From a checkpoint of a small spectrogram flow-matching model: log mel input.
Rows from block 2, named by matrix and row number. Each number is 128 + 32 x the weight over its row's rms, rounded and kept within 0 to 255. All counts start at 0. Numbers have three digits each. After the name is the row's rms in percent of the matrix's.
# v: attention value (model.enc.1.1.attn.v.weight, 64x128), inputs 0-127
v.0 083:121046137155117109170163164099144134193089083155083130191127120124123088171165197148177094114141154127126141184161165114151149133102118105119134125098120116117109148115086157095158153167078214143078068131133129125127090128127078099137156116137090076132147069157090140138162117109106107115130169131049123151090176095092158097129162127119178150121127087121067097142150144142212107139123
v.1 095:135166111152155132116127126152128103124147157147132129117181069139153080104108139152115161163114170066141132142121155131130181143175120139134113098126144076025092098174111134145179073135097165122119078113103155183119119176111153082149158169113156133116145165146115120163181153146130129121121131156092129048141094192077109132054063104152128186079100152109162162085090128088073096107146
v.2 107:141162146130135115066173150205150187127120125095074202100144118119147090145123139106151114100144138139120080054126152107109084133150109118089149130181158127135118171134170127089109133138136131130091146103216129119050136100144105084107180129125117069158103139080115124153143080164115123152201102213128155136100117099097110133068180124135129102122103103116099202095144150135085156095150
v.3 096:062101200097157069191142136096102180136109149026165145116053121130140136154135149134174153153116174078102097150150105118131118111110135139132187152117116068152131146065109111161112107129134156144162073125050176151113073067168151119126127181095121183124132108122144147142136132094084119110171077138139153143123120129156137137151128120093133111134193138119176120197140138148096154089140
v.4 101:111135123127149155100107198180143193184144141161085158124053144201114126155097087126144084122157125073149137127093107143125085118128139114139093171149129152059134159125105098160090164120156114108110139126127139133161139090137098165124103107105104110112143130133038134038144100107095171158122122156126170160099110174091149138126169150116168130119190062061156082123165104081118171136170
v.5 086:104119131103161164100108121154106104132086132213093070138107125148130145141096022120141193107174085175113113134148172149116084173159131143095096091139114161083119070102114099151181107114166127169124110135118056166182083159113060116163155130093149140107194121140074140142147097118158086177137110116155170153192126150144119153154144141115090136103120101129137127115190103136111105081165
v.6 101:075162061140110114092155138124119109105105093136118110166147131136155143138136144102135144123150117160163132102043157116095152158111082063111127108137211075079131171130098180184129108108175173115157132166144139106137152133079093142148125098089085158111106131112094158157150148061110086064109149160186181193122102140075122152146085137104151144129097185181120151173084133138115157157173
v.7 098:133102092112108171153095129094143154145099135131096142128169155113134086095118130107186084106104167136132161117146158121132148121071081152095130120134116071150150124155133204153158090099111125121115113206130151174148086101111060142106133195144115196123182131093117092128153190150101099161038148178127138115071109094112093114145124134162125123088148105183098183147155095201077140162144
v.8 089:144153186151143115132118171152132217083103109096161119106146157174107057068180081108184105144074130204111076157105113092146137150153069157084122116158153154077095077112165139149134140181168073174100096118136158126144155109129139110107180093117140101157122096089137074154129130133139149109141144101125144067073146086173126139185158144118095176118147114127113135091142129096176101141127
v.9 098:177129086062138143212163132150149153125139140074142119102152150092164112168132134143130130110149137087168107157093062147147157121126058137166108159122183158160193143144112107154094076031128088147117113102162131148121125128168157161172133039127115115134094190177163109102122159088111137144129104111147118129109102115120164226129089097105155134116092102141130135117125090089096153164159
v.10 094:112136167140169157111170135150161096077158076136121082114157055113143149194135150125038146091127121178162184123117092144123118110121172101116131132098142153141120109186140116160151109121065155094067196194084192190124130148088166126122127092119120089177154105093103144126114120127125177121125096117152095120096058109094102126107095141168137075143119173140076094174107113162123109152130
v.11 093:116142073163144110161138162120136078132116144143129188150154160121145108155170095120129175119092097104033094112165156117101136114099128154092100154152071127113140147153092122176080095180158146096138071167127132166135182175135189109110112160136111121120105163109137086124111127116089138105158117119245092088103048113163134172121140156105168144102106083118118107146101149075167164183138
v.12 094:117111155127088097175151232076127139096072099134156139158084147177110136144120107129171135113146088103120140141110139146067138133166160129200148102135127110144170143120138116148136139137109184140092177106119061145101101143109084140108128134197155102088166167120116146079101109198129136129079129174157152010070134116139123130136120161173131122091125141114177105132177090144097095085118
v.13 108:171136126132103146033116167187130175141136137211117130153138075112166191074116113157121116130155112060098083058161107145165143144137104118173156183150111154096104099140089123120092092100106054184158183172093151143140175126098166079162169140103147120090093179116113138110162104069113118137141158134114140096120107093104101133156129161135137144126126131140130142147097094115059165161150
v.14 094:104106085114140124182136113176121080123136191136082163148141103160078109112120165117130161045140122133147124119070183036113177152123080188127101113085079156138136132127154175132130175150120145129123075114148192100114153127169169104167118143133166146113128085130154160147083122110148187134090138120154105096096193096143113155087123099090179088136123146167130123186146145058158103101094
v.15 097:147126111150090106158099148139142134150118098146140133157117141119076100165109157151139185134164111155079078149115169127173114101134118129126189072129115091155165092095129147140190115119152128127075126117195099137106102095151084136162099126039125054208107113162099127121124140090141134176150166107151043089097154103120151123183129075113156138116197080176111179124097145092107131153080
v.16 094:185139113116163047118172091159159151094135149144131179114125127169104132126090123173157128173149121076123136076144153127081083112139138069135060186138138072133171102135104091170178168168093109100151139123056166141149125078098193120189083129122078133155126126167154124135122160113125141084099184171130080173162114110108151115128102134112093130206108146070145095134132124116121129104089
v.17 092:096105082158095188137139171132120088128085104157167068121147079163115131096180150138111116115120180118124179089095169154161127187146163101152120130157096163121082117132153110088197134151117137134160100079153077118121173041115130095150158197080137139134152100110169140113105138155055159124139108114073150121090126101115124104130108130192099113134102131087197156209130128109143093169136
v.18 104:168125123154156136141060097156130128101087120099158103171136061106105113166148115168141122164088155093144199096097122089142154123181149082156088158123159162164149170145038094176132135091168077107113139110126107106177095078152121156152081113139141137139109063122111096100105156174151115092177077086207155128171121094146120133082186098133165130102174113165109145111114151141128085115110
v.19 100:161153184162138077150104104109136151183143131152131077056143088127118020168129162133076104118126125103107176126114083112073141110119143163127106112133143136146132124128150165158149120116151125134119141095185117112129098107141131184138103125107070177067160151141111167141120112177155176110132102045078132083058120155185179159149110157091126130151114172159125079153095142170062137137133
v.20 096:109197103136142123129180104126067080123113082144091131089154182131122123181122129102145114116086123098116106068138098166123130160176089126225098195177152164116086104076148161195140065112129136119074152119157120144128137161102184198086157118101114119147103113118101128140116149118125076134161128137143133110088131125070121154110158075196048170143137176111114130147162122124122123128131
v.21 083:129106153163075065082187114148122107129149119107100073141087124136140089097138161090090139105061127186149145133155122164136090120127102202127160134144086121106150104120112102132098105125146113156098111088135161138116110099089187054175099115119169127074106136169214155117128145112131137148169083118175153172123153045149184097103129111157196158119085132185132104132108114133168159161165
v.22 094:137161163089170171093085170168127104167140224107190113179152126127138156174168148158155162086079064117178130125117133093102103108135124093179089188090157125118088117121074150144104106067151096093153134120106149131121173108109147148145109149093117116115079149130161160128126146140122130132127164193076130118121072103180097071137117128056092144153113183109161096119137100166104167116093
v.23 092:147130127126134143119125119102100137130163141204141181124080177137141105112163098139122157124093113108167121092065130149168095102062132120182234129100136183121147130116124088134102102127109096122162192143027170134062176170144141101175189152079112091086181114121095109153144156159124140089175135129136114118137093104085127155068102125097142159099123129158155125133116122090132158106080
v.24 101:080138118112116085143139147156158199124114129141105139173139074133077127133146152126086169133117127147129127130157091149105131146165122193064094130166123122083138188094094139117084136127133159093093171076080087137107159119141164183114199173108142059108177106081107103129107132164124118149179180074122120091144101146101142073123107098230136119153146120157081175103146129090138189114110
v.25 092:160140116156188164123148136136161093162161107146101120123125133142117053130091162130154156093128118064139111061094105133125101103110150124183094157089124061130078134099119145148175186107076092132112106122116169131146079131070080095121144118182079105082155172092165105138131136163144144105124113121129151186176120168114159136144152126061096084127155136107152090122139230147191172111161
v.26 087:145141165039098165163107179171130185184182121167132178163125180041098149120131152157132102159133098126158085105097099136127118128114130147159068112108180164097158098123129084156105129142160131149148134111116151119131166106079176097086139153138150075122089087144149078119110116106138132057181089108182108139201136136123096124139137113095100143180153132170153150102114094128049113125151
v.27 096:148121157090119109137128141170143139145129161137156156132153128170083129123173136152104209083156129087122074129049105087124125091125103131153130137144100169119177174192160091147149011121127088145097121166169087124166201134115170095135124123117128129138142053178144137136180174127129087056143115120106143138100134057101151135098128162116145110166143133114119135077091094150116115078170
v.28 098:161167116139156107070198110172148074110144120104120121058192080165093128061079149132159221109091136135125119181111146115137204128117092171136156112171167116167137117086103122157104107148131141099097098156089125140100163114128089169145135139171143147100064101091114121109146148127140148134145092112145118188135074107050090091176173096161160125104145128187112141131138121145092126109107
v.29 095:153142166102143155094124088136181091097132158188131062132102141119140146123116184171133087133088150160160125106164139136091120082153110107208131080130091129128169179145087100169140123120153117126153141122148136146096164122123181082110126147140135099089130164058162126187067118017109146125125131089164113101121109169121152158114105182118114126114144050066138123119112115185105113195140
v.30 113:179143051131154104137135147115158171139085144137226216070063125128149146132150061130124132150077083161138134116110133080129123134135113155139124117138090132135114169168147080165098148170104131178121065113116103187140156152141155090082128076119165096084037126138159155121107186125133120200114132158157145157110159075113098134111159089124115129126134120146145100090111158103085138130111
v.31 102:197118094150162145108092119092172141159151147160116127130116120110102127071106125096148119105132100080116225162144143088071087117170106072170103105144151152103117071150143066101136141154112110151135136128113133116155134097152145143123211125106104109141208125152170133136152150142054118136092084136181140195097092103082101137165109099130106167158122163068098081192150147152129115178136
v.32 109:140089123140086110127192069146106087135089067155114122150082103107065153135113111135114124090134134183151099104168103145172140182115138173127150155066061173047113115081140113132145139107128067141148096154085154087095109192089163126136151115162207108147130183143179118154128130140151098143106156116111138128116148123100166161116158180213105170134080153146105145077146143110137109137104
v.33 097:163153138150123151138148158160133098185168097090114135162092120134146199132092106195125095155142090121099103141134176143143140138131074133091130081131185174109116089113133096163175139095158138182177163121148144167113111159087158086109157125073155119116065165084122117162145118146154135149156207077140085076103128100084120092114142154128059157148076166152051096101140149149087099156104
v.34 108:095150173107100104140180111083103083122103113108136118127106156167126124139111116109098130192144140054147128112181114186168112160157106122131093166115100108111055094099101131131129129171115193155138162176192110117104117095112134099096111163128125167158105078075061137137111118150160115138109150191076138169188146130091165098100148172158155131100077185104148150100128176086108152100206
v.35 108:157146096123146104136146119152127142128142188079099135144098147103105174137148172107079134143145175138081110120101077079140158080123144165105161106108078089148116069131106109155111179098177144117161127135132120151177168128134124026121074119131130116174115096126173119168067159110162087083137116102119102152173136115187118139059139101154110126182128170200096174128129155035118117157117
v.36 101:097125127114143148145210136123133103108143159064096125103112100107124164122085126132113111129127226140146092182105133136145093118091109091042117147123146098099153151119136178114099128069147120113117086158169137093086121100087091130076104123166176182100151142062107173081133155098168125202138089205143148196131166145156159133153156098126133110065125118168121127137125123131107105115191
v.37 108:157118056072104128136190137112196164156097197151133142171121123122087183170142112130123101116135080154167119208090122140136144148120135151063110103085111119130129127185152094075114077154107157123129087144122137162176134148138245137078147148155069147155094121086117134098132146089084129148140131128082133116074155135151092145138121131157115131125143065141181172086108098112103118113157
v.38 097:124144116127124152132132125131152133109125172183155153160135167111149177079096191101133104142178010122096140077175077167112109162151069078140122138141141124176134133101125149123108096086156097117108196179131182098075117167139103109096169105127107170124092151087082140144130135116140107143074124129239154156064107096126125089138140152082103108172150162148153111133121095132112131135145
v.39 109:152141190114065200174140145162119142114167091150123110151152118134136104163153145104087138083111109137127095127171126157101118121166158084151065149132159151100121122175165167096147119129132134147096143134102129185175163242130120157131122148127137078131135045113126111147119096100125112078094118135069117104108112102130130117164125168165108090118108132142121113143089118147119025034183
v.40 106:116117098120127095159203113111136079110119128157091075149101093150125124118123188166126180162203104137061124156109197149153128124104133132161123080088119084111146071160111113075177136104103140086152105133180103089162165182105147098100163088132117095095164147124090146136056122055113118184127093112124145076140126137105146093138184170181140102130108126137137120170137156135176172096170
v.41 106:129144167102109142193127111098129165090097138041099090076132136114152135164135198111081102154171188155139133129110111124112103157136138095112147059137105120144133125121135052106116187156128184117085156086146133110094081116069107057130174099153122161144126135111192138138123117159106208131119106126076115104092166156166188112138108132124173178126123187173111120151122121107110140060133
v.42 117:133144132143139155179090206132118174099166141154116114142134155120106129113166140086077131069108131158152083118175168090142140121136148107117117106101124200137167135146091064124105100104168094092126140108102116116173210062130213135112118126046135104120150138095125176121108108100125103135186170121112126167070172161157181102101094188113106097126096115191142083128090093151139109131112
v.43 105:152124180102141158101088105144077090141144095078141118171156127118167156138076113186120152143154127052129108155104200125160175113154176148159137106082121160126048089141104093100152145076143120155120080089127111142203022148117188126153112171150129136126143146145156166147066111145115146169154201106073115158109147102121096121120156107110148122138133106105132112101077131150117124165094
v.44 102:146180110090137151136106130158102132163170117145118128174097159128147137149147092130115110121097110136170183095109093116148168127141118155120097115093167150064139131138129127156127063078145053117145124109131132144180214151095144116074122113104150161142079115208156137056091109107162123181124069114192107071132153104131121159048115101119179207137097101155146126145148103089126098123179
v.45 100:129109126159130156132117116124094088140151116152112046103140138072161127099068181148141142118134127122135193112118119121094173102124140179126105139142109181097076124116091132138108115154158173060168151064110116052177160098079130144104109185186091146133157167093078121173186118127141168102128127123136130108113177147109138135194057148141104159140087189092104131181151092120180091139135
v.46 087:130071141108121137115137132111150095104120109134166068106153062092157145142099125150081110156103119103145129127149107100138095142154175145167083138125129177090105114100121101167116149135244074114119127137139095176105179193109134151098116098143097150123143098131100089109117168129107111096126161175127112108091098162133156085146095135180073105187189081107091146144163147233175143092162
v.47 108:121106133164117087117151158170213145150067101055124156158121132168167090143135114081160064112133104148091120116140073105160104180102117142118155146121194084141120131078189127129120191134124139072145144161150146077131112096071047209088124143112108162080149126112130127132160118151137153124191126178107109079077093156140133149120087066136136118108174116150123137130132108158123101150156
v.48 105:120161118132173086107083129096159095204162200065122137098123136152095106164138129134147116097131181136140152151160093123167110059091145155105149123137175070085092126075136185066068095095103099136071112139109180174133113118113147219163117123134118048130130176112147144119131109146126096126140100147135163114072137089128116149176143166133143176162101163109107139118149124143127194095127
v.49 098:128141163151125134113084123135183191068068088113157106118124139149118177152123125108216153167083159137187130178166077179149105124155117091148123138116172109122139199098101121180101121141119146115137092101085125094117117181094132152144103159143081127071131157117132095110066128160129113165126173138133144038119113163177111123187082115116105180109086148067145127136090153102117102134080
v.50 103:126176149172098158094099119065196145152150133161162109128135117068123140119152068088113179078151089150135124148138121157096117113190109120148118090138100124123100074152135172122146098120159139171137153136162086085170138127133117153124158131070108107150164142119135117112084132082063154140082118175061075144133128147135119071138165187144161139088155189120123157042122122068155132202140
v.51 111:165161130140138082126157102124087176121084129129164132057119142129090202116128143088177094145074128121101064099118160149117060100139071130145069163117187088117111132118150118147144105188101136123185071165099130141144146167151108124097131114195118071115058149128089175101206159093119171125121166116115129176158112143143182079110117127102131143136124124115127118127122114181178167089159
v.52 101:037141079139120081147142080139123103098149135106102167150103158084158138135096079151128155095162085114134175155153167154139093080131101139176205159082089105178096139123168151185088125117175152109115078132117127160124118105143101139102092125104147191123168130177148149158133168115148120065114117151103168099116088137118091141099101191201164166115142123158148120154055086144118125143068
v.53 090:115079111185116154107127107136122101165098107128135155153135131111180129125117127074149108034128135150132076082119250073151123138119154153087160111111156056170113088137139100142112112096143176191109120136134124159105135201137118134153174162117118156127180140102098052101147088159138148125159075156186147097170093142139128141146125178132101111140058135136102127151077099123114100157124
v.54 097:132122137080115146114136102111190158093089077138187187173113151174106151080120084201151158134120117182145146096111122114147120162122147116129141161159131145112070091097103084143132119137138144126097058136073152145152130097106078069058123137149164138088117123137134122149138129081129111186129211177214159113172101107089122117158074132168142154139151065135134145161133075098102130112097
v.55 102:131117069110159153153138104149090116151104111132124121169043140148156087089107154104147181152171118188107118128162176153108124170089142121098129169173128126085138169134137143197110104179128087134171151120156118161132113054166064107202086126089138126161093117118155091109154127125126116135107167153105138129154130114101166155081157165170115129085049089097078159118094130076117177193128
v.56 105:136079095109129119164096122092145145141108084136166053116144123099130135122116138137085153134122182128139128056143134153154150105082164138100133152101095117169157129112121116181162145104147124167141123147145158128195067124125118071146119106124078153096059182110200114083094142091102175114100187113140171165176129156117196188136064122114161144068110145164131104117110139154179058133080
v.57 106:147121118118085101143132072162123147119157142081186083116121100135119104141183170082082129166158119185100144098140146090103196101158123132077117115135112148097140076109213118066109126121096162120124116121154115190153099082131100087144119172140158189117096145096149119089085078130098101124169097116150166087093127165170155090156115122126131097136150150162125095156217129199078119156092
v.58 104:097138133159146119087088152114160114150149098070152126174126063117196121122144073081118128161127103164085147152167099128099095088169164094105119167108131111113086200112110136070129128112108157107161161115124101145109114175175125157058122139087141135132172179144144111155155129161112071143117166165088181188191117130153094143173050104139090109128108088129118168112174079116158181096113
v.59 112:099142196199143069141171157124110132114130168161120144103132131148128091106138070138157099171084161134116118105090082153105057149155145110133135154145111166099127136115138072158120077207132074158162146120123123118178110150147168158083148129078098097126049119145102170089161143068133106131153174144110174108099111164096145157156154153110128148125112078209156118137132161035129130110122
v.60 100:104097208133157136125126075094130097126135191153122092153143119169164138149113156136120074124119127123136168086139052116127169125137100096199108108109164111124119054149093128183172085138102127130106164144170085120163145090134108151087122115096108112133132151127077150183159134163129141140044177095131152164149070182074076098149148131153145190137142145128104131164119089192091131101070
v.61 101:149116093124090176110129082126143050153171081125122095120155169146094139166060165139164129121077144175177115192104161112099141130144137130162106123106138160127110138138200087072145101173154155092144122209118167087157128130147118097139098088066138103146115136121202118165120110143127084175125118022122151138151174112107117141171119089136118134119193132118091082111082139103116112108116
v.62 105:109108114171128180124122159088189115123201085107112085133106174130107142098126121129063137144176046139164132157154141153123136131157142119116163148106153159096087145132117132123110101114164112120082153098171077171151174127133167144069141105136125103145132086162119109146149113130150127109186103106205135111152054105123117152156134063125153145058146134085113089098048098135174201187115
v.63 104:143097108164158153105094114142152146129126144077102167130129154099103122164130127121141185132112115148106122160131106106177135089122150103109111085154145152183139177129116129127132198146132142076127108107122163125082055144128144163112052100129127117090107072182089092091144082123174147153072113105132084204109138142150130117218178157122205149111172111130036082112119071096117124160141